A small image classifier, trained from scratch: batches of 512.
Rows from block 6, named by matrix and row number. Each number is 128 + 24 x the weight over its row's rms, rounded and kept within 0 to 255. All counts start at 0. Numbers have three digits each. After the name is the row's rms in percent of the matrix's.
# convs1: 3x3 conv (model.blocks.6.convs.1.weight, 64x64x3x3), inputs 22-43, a 3x3 kernel for each
convs1.6 107:127112140110107153143124133109122108127140144126139159138117125124094139148108143137164170097157107131123108131134150092096095105106121122092125134104120156110129069098100092090133093076172166167158124123120140123127131088147124104109133102116100099101109097136098073132119139151110104145118091169089116106120136131123153144155164171133144094098104097129092120140091121110099133120140113115141106137135155114115100105078104105133147126123113155117134151141133108142126100124111149109116141139184146123164129128173113124125127084128115116153148163153126151150098123144123149186127146184137133181
convs1.7 101:115128096128134148125131185108157128100196144127143133145116113121130135111138142118134119184095131180096118119143104085142137113099157124103113108121184143099141173119142136138116088126144137127180129100147141105132137126127144117156145077128127123163129129132148133147143124098158132118108179127105097109093138091130156122135172169106110116105130147079180167086171148123095142137128145146081125160099102109148102122109150155116109130133097104105117106126135139109127151114125142106114167108146103122089141166137177105114144155151096139149125140137118151130141126154136170194141120125121158142
convs1.8 096:134097157176152146085089130160105144146139149120115143149130154128126112162134123110131094128196130105085106098096080141174111076119135166134149115133126129098112119123143170123131150125143115104128115155126110101110159120105112140096152092109150113130131112149107135121115129112169099121171147107147142158132117133142133123045084089129201132122132115159117114124166120125107122122117104094137126125123109131130129111137150093116100124150173140138111151143119127123139113141110159142136168124140126106160107127126147084138157128128128169116109074085137096122121168132091084133119123162147156152
convs1.9 102:174098151121133158130128127148138120154117109107117125145101129166143130110100116149147103111146088132107125140150152137128135195109119147110135154139114116096101118123083151126121176138110121126144131149119128119096128124118153144153093107112076131127118114105131153129147138122133129123118142149106093150135127144118133143165150084091124124135147162162121113198126119086085123099113131118146110115144118143141067127140132121174137120130168145103114131107116094146126117134146132147123131185173098118085127167117145109137109128189184134161146088138113145105126123144135164120122127142151141160
convs1.10 098:106127212138122143106122085121144112129146124080138111104122203146150129116146138134138153146156092102097115108085148146086105112139125131098200124144132055120112161091149112094116194148082135102145099114126088129148094088126159134099079149112131123159119123120141156126118134137109117142141117131131117160102119103107137094139116122169132127153094111139116144145134125064162126125108134152117122084102131162120115131125115103120112161125145163103149107118112153167131146110095165140117116112099156147147131138124123087132150114139105148119140156134135141115128091104115149155134158141131124100
convs1.11 098:106115139164131133133131155106146114195103120143103186105135156141118110151106176092139108102131152120110159146126101163129117115105111104125131177114110195120158132153145121075136117121079119119111118159135170139163130115095182141078195121132141152123148090133106107081172099159128125143137105103148077132158116086167190107149123113104118145125128102133124086194088097147100143113127152121167158144124122158131132116103172124096149111109147106133106155130113120119145096107130130116108083100149102147170127121119143133168125162120124146091131109083125107108140133102146117137112116113132159131
convs1.12 103:131125104151149118113132095123130164128095167166140154135094128201144136129135108143132130119095157114133174111110102116116123114149151104110116121114144109139137141147113126120129124099095124142119101119139111126180116129093121131107151136143125141103128150118114083120122102130176168134106111142090129155172198156128141144120108145102137159110112128119105131112084130143143137128119088132127143100118147158097102154146160126154134124111098129136145111158168112165152111142137090176081149159099151140149127129147067131109090211072099153116128113164124163148123096135087110141149159116134125112
convs1.13 102:097112145119121141088122131133106116131144122099121083152138118164174129124147115136123106133075130116101111141120149088104105114098116115106137116105099091140099181142120148160174126147121114129105118062092118088102096112125112107090137110121129147107155162138104119162120124086123126128113099136126136113141163126088105135127129137107115135119129120135132159115112116120155145127123100173115128203115117133142158153104143182105100139138091176119111136105130141193137165148176143150162164144101152185137167150105108095154135117138105096102108110110123130155119155100119115125134114142117151141
convs1.14 098:111160152166107053131163096068108142107131128109162149106147126180144110145159122141129109148146090128111111106134128126106104125153151110140143169161111107151111113173150114159184155114112136141142126181122139120143125119123163157104100123154124124091127128149128134134120129094124117108146113110144143119137131123109158140147165172127156133097120105113139148158126125166180133107109128153192129104142174113148122140158136123154139111108131152139095140184137089126110125150141156152121125095110146124111180188173114143142141128085143154082111122108135161141125123117055126124093117112137137123
convs1.15 098:135138094112102089097147146130127099137090089097087089119117085093094093098103098151148167135139202148152136110099122145138145133132144125172143140134136153153161148075084107100116122107123146170175189214185142143164116094113163160135149152149140088105063078076082096109151139154123141122149148141146105132095105097126119114176132151113102147128156128138113113164142123141128099159149153163146134116106121106115121090137137125138123137142157088074089102103111148106059131109107105094105154159106132100063126090116153120127102118085125111106178151180122143141146145129169131130130123139142135152
convs1.16 100:118119145155165117127077147105109121120148147109159166141130131149120134108135167131153122090132083134102123088105141094137100091095142114133123140137158087102138096134148099144109130105098132160138127172139114084137125131115140139091077118144121161122144135114129101103162110097208125114132151117113149135087111104146102110132121121122167136146116110119129116118118131081112105105113132137146135130117084131108122146103121127106138087121119151086094142108125094133114136102096172131113064161115118121167123135139094102115167156111101132112153124113163183109129195133163132147158143156142172139
convs1.17 098:118148101108098165120127098121192172095108161116108151169165156094138145103124110155098081144105164156158141141194101147124146143153140156173137136115141108107108111125111089124120124107102158136093143117140129129139143171122150152095097126095115118142106095154094087110082124140098156127096118170086121135097104136107099126122167101111120131159188119160168107114106102122118107137129162129106107111127147112126138108145114145147159142150162080136173095102114121079153101112119107117120128128120094088137108118137116158115126128125141155103090140103141145158122130148120141156094109169122124162
convs1.18 098:114179183136133147113136096131115117143115138116126075143146132131159115120151114124130118116138103116117132048165153104134153112137120157148146141175122127156139139129189117112150168145099140105140105158121126144128111140162099157131106120137128164193136132125136100123142144077115130128192127133124149100163111131133111175126111117110122144094151159095138135089118108083114112098127148106156122136149148103132149110165105125145112074192141103099120130142148109115185119134136166104140148143125066118138124107127094118168133152152133135099147094105119133153137125139168113099124124099135094122
convs1.19 101:109120131108108115088119070100139116084098157131177134083125120110124146114104125137118186173157123149125098132152136164130136132137110145128169137137162103088106063135105106138136135129097155135143142140155099115132132141146141138119123105116104109132140167137119122094140128122106075095124107104164142153155144109111104113096096120139133139156145137112139142146128157099131070119140154157189130120127140111102162134171119154081129136138118175135091108114116178148146135161106119122108083127102110172149117177143103108145115110133136140127141121129086099130151135155129121156084110137158167157
convs1.20 104:125087110107155097136120148130140152113127153122088100106093122130143098149115144109130140150104147147109127148103080136134122116132137101094154077147131144095094149109137145136132113164154115109100141151154124100118126134163118099168142141136141100103167085093151139127143152103141147085107149140162112144155130141130149136108107115119128148144140115146108140132136102106079074092115123107111153151094093102159142106092203178101126136087121151137160141157088121145154152140132120134165137140125139145128182127124152133094129102158097129174133142122109134152106141156152160129147148149124122143
convs1.21 098:157138145163106148153158108144121139091086099101119112167100132157138121133147116121128167142085137137145099139140134108125147194143087151098146186108134145150107091150088128139116133121165117135147123119142163121099151121192154163140152188117085156081155122094141108092103106098084135118148108119101119139108114125120112109104106123115096120135141103120126171147113121140151100149105132115142100155151099139124114150102105116147099136134126184163105158112083110115102091108120108136129133112143166127122153128132093144149100122159162153109126154102142133124161097142119121140134124143126120144
convs1.22 098:118102120137110097126157170140157141150125156126177138074157123143115111092162146112149147151143092084108143136124131170135094112110116116169137149079139100160124135134170098137063125110124149110100119135098082118107129146149158118121119122106099122152115124103134097093114133144070120129119166120136113099097152147172107145185086123133210106105100094120146124134139125113148135152126164090128099131088124133130105064134128151113125141131130123138144157137169129125125119126156146140170118123161113162168156122150124131137160145103138114132134134153114118119184148112103101121101152172129130117
convs1.23 096:128161132118102159170116114144165133149116127165125131100157119106121130110137146157097177141112188093152127162140146081109157129134118096130125111102132143149122156099101109101129135132152131083106095126153130173148120145175120102138145127151102121152084099115104119146116136104131180098121144130129126133109121107120103119182140130141135175117125129106132173119103151162151135122136184116122135128120157125144145112110106118101138128109160095127077101113118118106093116094099114106103137127119098126100115123117156146107099111124145139137198136122169172101130133113158142134133143119154148146
convs1.24 102:078122131132161143119120088122111117180116195134117108133135139145123119147122118126121175127092191098139109086086135098137152118119085105140137117146183146122108086111131118138148100091174115114102091131176117132150109077132130128160115138125083133155152158131173134117169129109105126115119123127152155142105129129163177120176168123114095184102130150120136126161137164114094125122105149077114140129138150122129143115115147134161140132125136080124112157162098094142095105104099115156118149136116116172157135115114117119097125128124118117117187144102108120099126138171154125132115127111128114126
convs1.25 098:170131096137132146125170127205152073137153113147126098132139103138155177149118144088127136095159151112113158147115140135148160111145114127136118083111151119166136112157109138139132142170132113115136091111146098110122104149107076144159102133147124159160113152126116118136123119100160155114140163090111153223142088152123112153142132120153122110155104125181139070100161132152175104110124152106146139106131133102121152087134154128145152126166158121105143121147127082132170086149173097132117160121110098116114109137124118136171128114156121120138144104152167137093129113100149107098125149102122127061
convs1.26 102:132144110126118165107120099150110079126102101163157093151125102115099173124162161119108132180108129140145128159135107122121107128098100158132162151095178182122136093118077126133103169116160136180094158144156151105119131109139121109157152153125131125118147128059103121099117127115124110111115114112158138116160134057118153121105114126097176123144135135109114171104118131149168102157152126157086105108166098145090129159141112099160127137128129090118099088187118113099108125097099141134139135140115146144117130152098142158162095171119149154180118132111107136096142130128119122116123138121147172143
convs1.27 102:143158124172116139080176139117117108160104145111099151138094085147125128078132106113132097129144117155133133106126127155156129095144156153144104176136127102159119130097140130139122144099115099168129181141138158152126146106119154163163099162121130088123071163102103116064150122127113182142160114138142136151092126138084090121108161168149125137173122100140103144171143119106101113125093102111159150078117141132131124124163174092065092121112130085132147116133146130122129079118111101138110150124121135120114104130149093132126169121142094129131134158156112110132183129121112138129117153138179156152
convs1.28 100:117093131082116125185165141090146107161086122131105159096138170168134101175147117120159123107135123124140135150124100125152121127136140117151114141144086156123136070110075115128148141111133164148121137142108115125125123148099139138101149121111109097106093151134178144105122135140144180102150136134103113100092145125116190157164104123130185164104123101118118125165103106144149145129132152102147130101081142123114133129143134103075118128125138129143129113133150096106130100122101118136103136098144148140174094116125105120162093171121145135134157131142146165164153137118136119139164133161121123123
convs1.29 097:139105121144122162125092166120092121148168121083137102127105066126120147137151114109146152143113133124132164135140141164135137109123119127113100128162139144126142094158103146118151171107120141134106128128125116145133130121116144146156122099169099112079097137101102142108116131151109123120159119113079120156097146152140133127113119185168094094144147144149107091128146104106102133114118109134108100110115161133125139116138135138120156119138140114112111134110111104130102120096124116122161149116098123125088127121135104159210137080175158122147140158174124132081137154090134180172134189121168127125
convs1.30 100:095117095144100118075144100113142112123156119121147109119150135107117108170138143141166129153131160066140134117137091191128161130145092111156152141124125090131123149120099193123134126123145106122160144150128097107115145172098150137153110143149122107147111123094154132150108095116105135132121112132145146121122125108164115171114173095132142163079095099138158095123132143143109102127175139126119134086120136141194092170102151131129106114147110086085125138115117116129088109094116108159133090094103098164149115091126148146136200146123112177100158136092119177154095105156130143123126148120131121168
convs1.31 100:135095110153126100125174116136148128115135114063120185100114146162150117130160128177114129144144140092151135148107177171130105101178163135145135184146090087140125173184162126179120109157128139145124174136135129131104143135145146151096063172168145150131128106109170133108124141092114129122179099122101112123084136131172071110149143178114118137086159165124099149149153106059175170167118126140148124099132101146101126118155123105120127153144122166138116126099112085155131119150152103093148176151105119115096142159086115144125136139136129149129100131085127103130150103108118091116133109125116113132
convs1.32 102:139138149125128152137093117150196138122121121115164152107153147124121157140154167134105099156136133177123143137105172112120093129098113141127095139124129155142129181158160140115094089186103106123126124127085142086140191134115124095129103135164118076129164173109106133107087141129119181119104187118090086102138160133135113114153125153145157113116154118124141129124099124102153123138115133070128120162153118135109162095102136133180100126100125113133151099080093119117130146122153125107127131105112103099156099106151160114201131105132107143122149150144149192098127145143116127131134160156140115112
convs1.33 099:125107128097132155121188101139150096105143085179129128131109140093151137100162117157144110127123158144115141154161154122106131112174111109129123117139149118175144113117130097152117143132117136162130106138126118174156143149100134120146109126138106110096114157113109150133124125164170148161099130156106114133162109168142093121152121134128121146136116134158131079122153106150160134142123102122139149119154165093146128129177153116129135145117158124118164082143148107079113087126165103099127099115098162125105145174175141086178134118160081137126106132093180138114135119097104112094129115119142112141
convs1.34 102:136113087114165151139192159156139132125170120155166107148129127136182140120184121162115152113094123106107127159141130093110149118130169132122128094149116096160133120076140148160156153138160148091145103087112076097113128168134121130125095114131118119143119124132162145128133111075190186132191177161074133143109134157156127112149110123110115142117085109121136111101149146146154139141115133094066100099089134127104123096108117095100112137117100117141128108115129119114119136130165115123143120165120151154133099157149147108148139112142169125130144138146197169145163146111136099116197166147186157140
convs1.35 103:149144143133164133144147122156109137154116151142160142136126121123102121145185102114146166090123130124145155138120136116104081112114095119094099117124111136153148128121129149122111110109092095104121130114107110127140103117134123108109116127083103091142151136115133109096124132131139103120100125107099095129124157143140134166196162158099129126143166135099074133112111117158126117122117147099098122118118113136123117090081101135108142110132135114137094136125137097107100126115111104117115127117154128095118138137146174158158134162145153181123151165161120118133132171122173180148144141156148155130
convs1.36 097:145132114107155141091093105116153146147178147141123130140113110134142127130124160106139161134142105134124122104162144132162129145148112112136126154149133101146110089127117109159098145118118120115153144177146132141140107134168162157106094145102083114135123178140155121146164105110132155138113095156144158116128127102132114165163167131087088139173142116089110146140178137101137107098097134117140104105162124106104175117106106125131140145107118109145130126099139126107146144106115130128134122106134137099174139129133122115111087163167138137121158166139095114147131156156124122133131090110157129146
convs1.37 100:135086122118128132090123160112115110133164164102096145078118130145127170103110119089123144135121135159132151152088095152180114175126141142108089154146112126098144145139144103142183134131141142138096153159106175154119119130106130137120107117132149136084118135113109104118150124144106125127061145098160128134124147124075120111098119113096137105179143122113125117159149157120114139130127100146136136148130143127178173132124203137148117141109116118148168130164140139165176137124186102106117103104135072160135109147124143100128112130117100124119150141134094133111066119122083104143096102118091129135
convs1.38 097:160129143114127100109147141158156137100126125110094119207132146141096143123181176110127154148114126122185138117148149119121122111134122160146191115130120141179125138173112114144151108125086136139132120100154150150114181125141111129121129140133171181093107126130088118139122162105128136118160126160125122132077105133128109161062123162186100168103127102141110135084155125122114108137156084127119104135123142143140131115078111136145157130121110131097117142124171150160082103126125109083143132113109134134104133104107104140150105083128119100131129132131187109154170145130083125131166117086162126141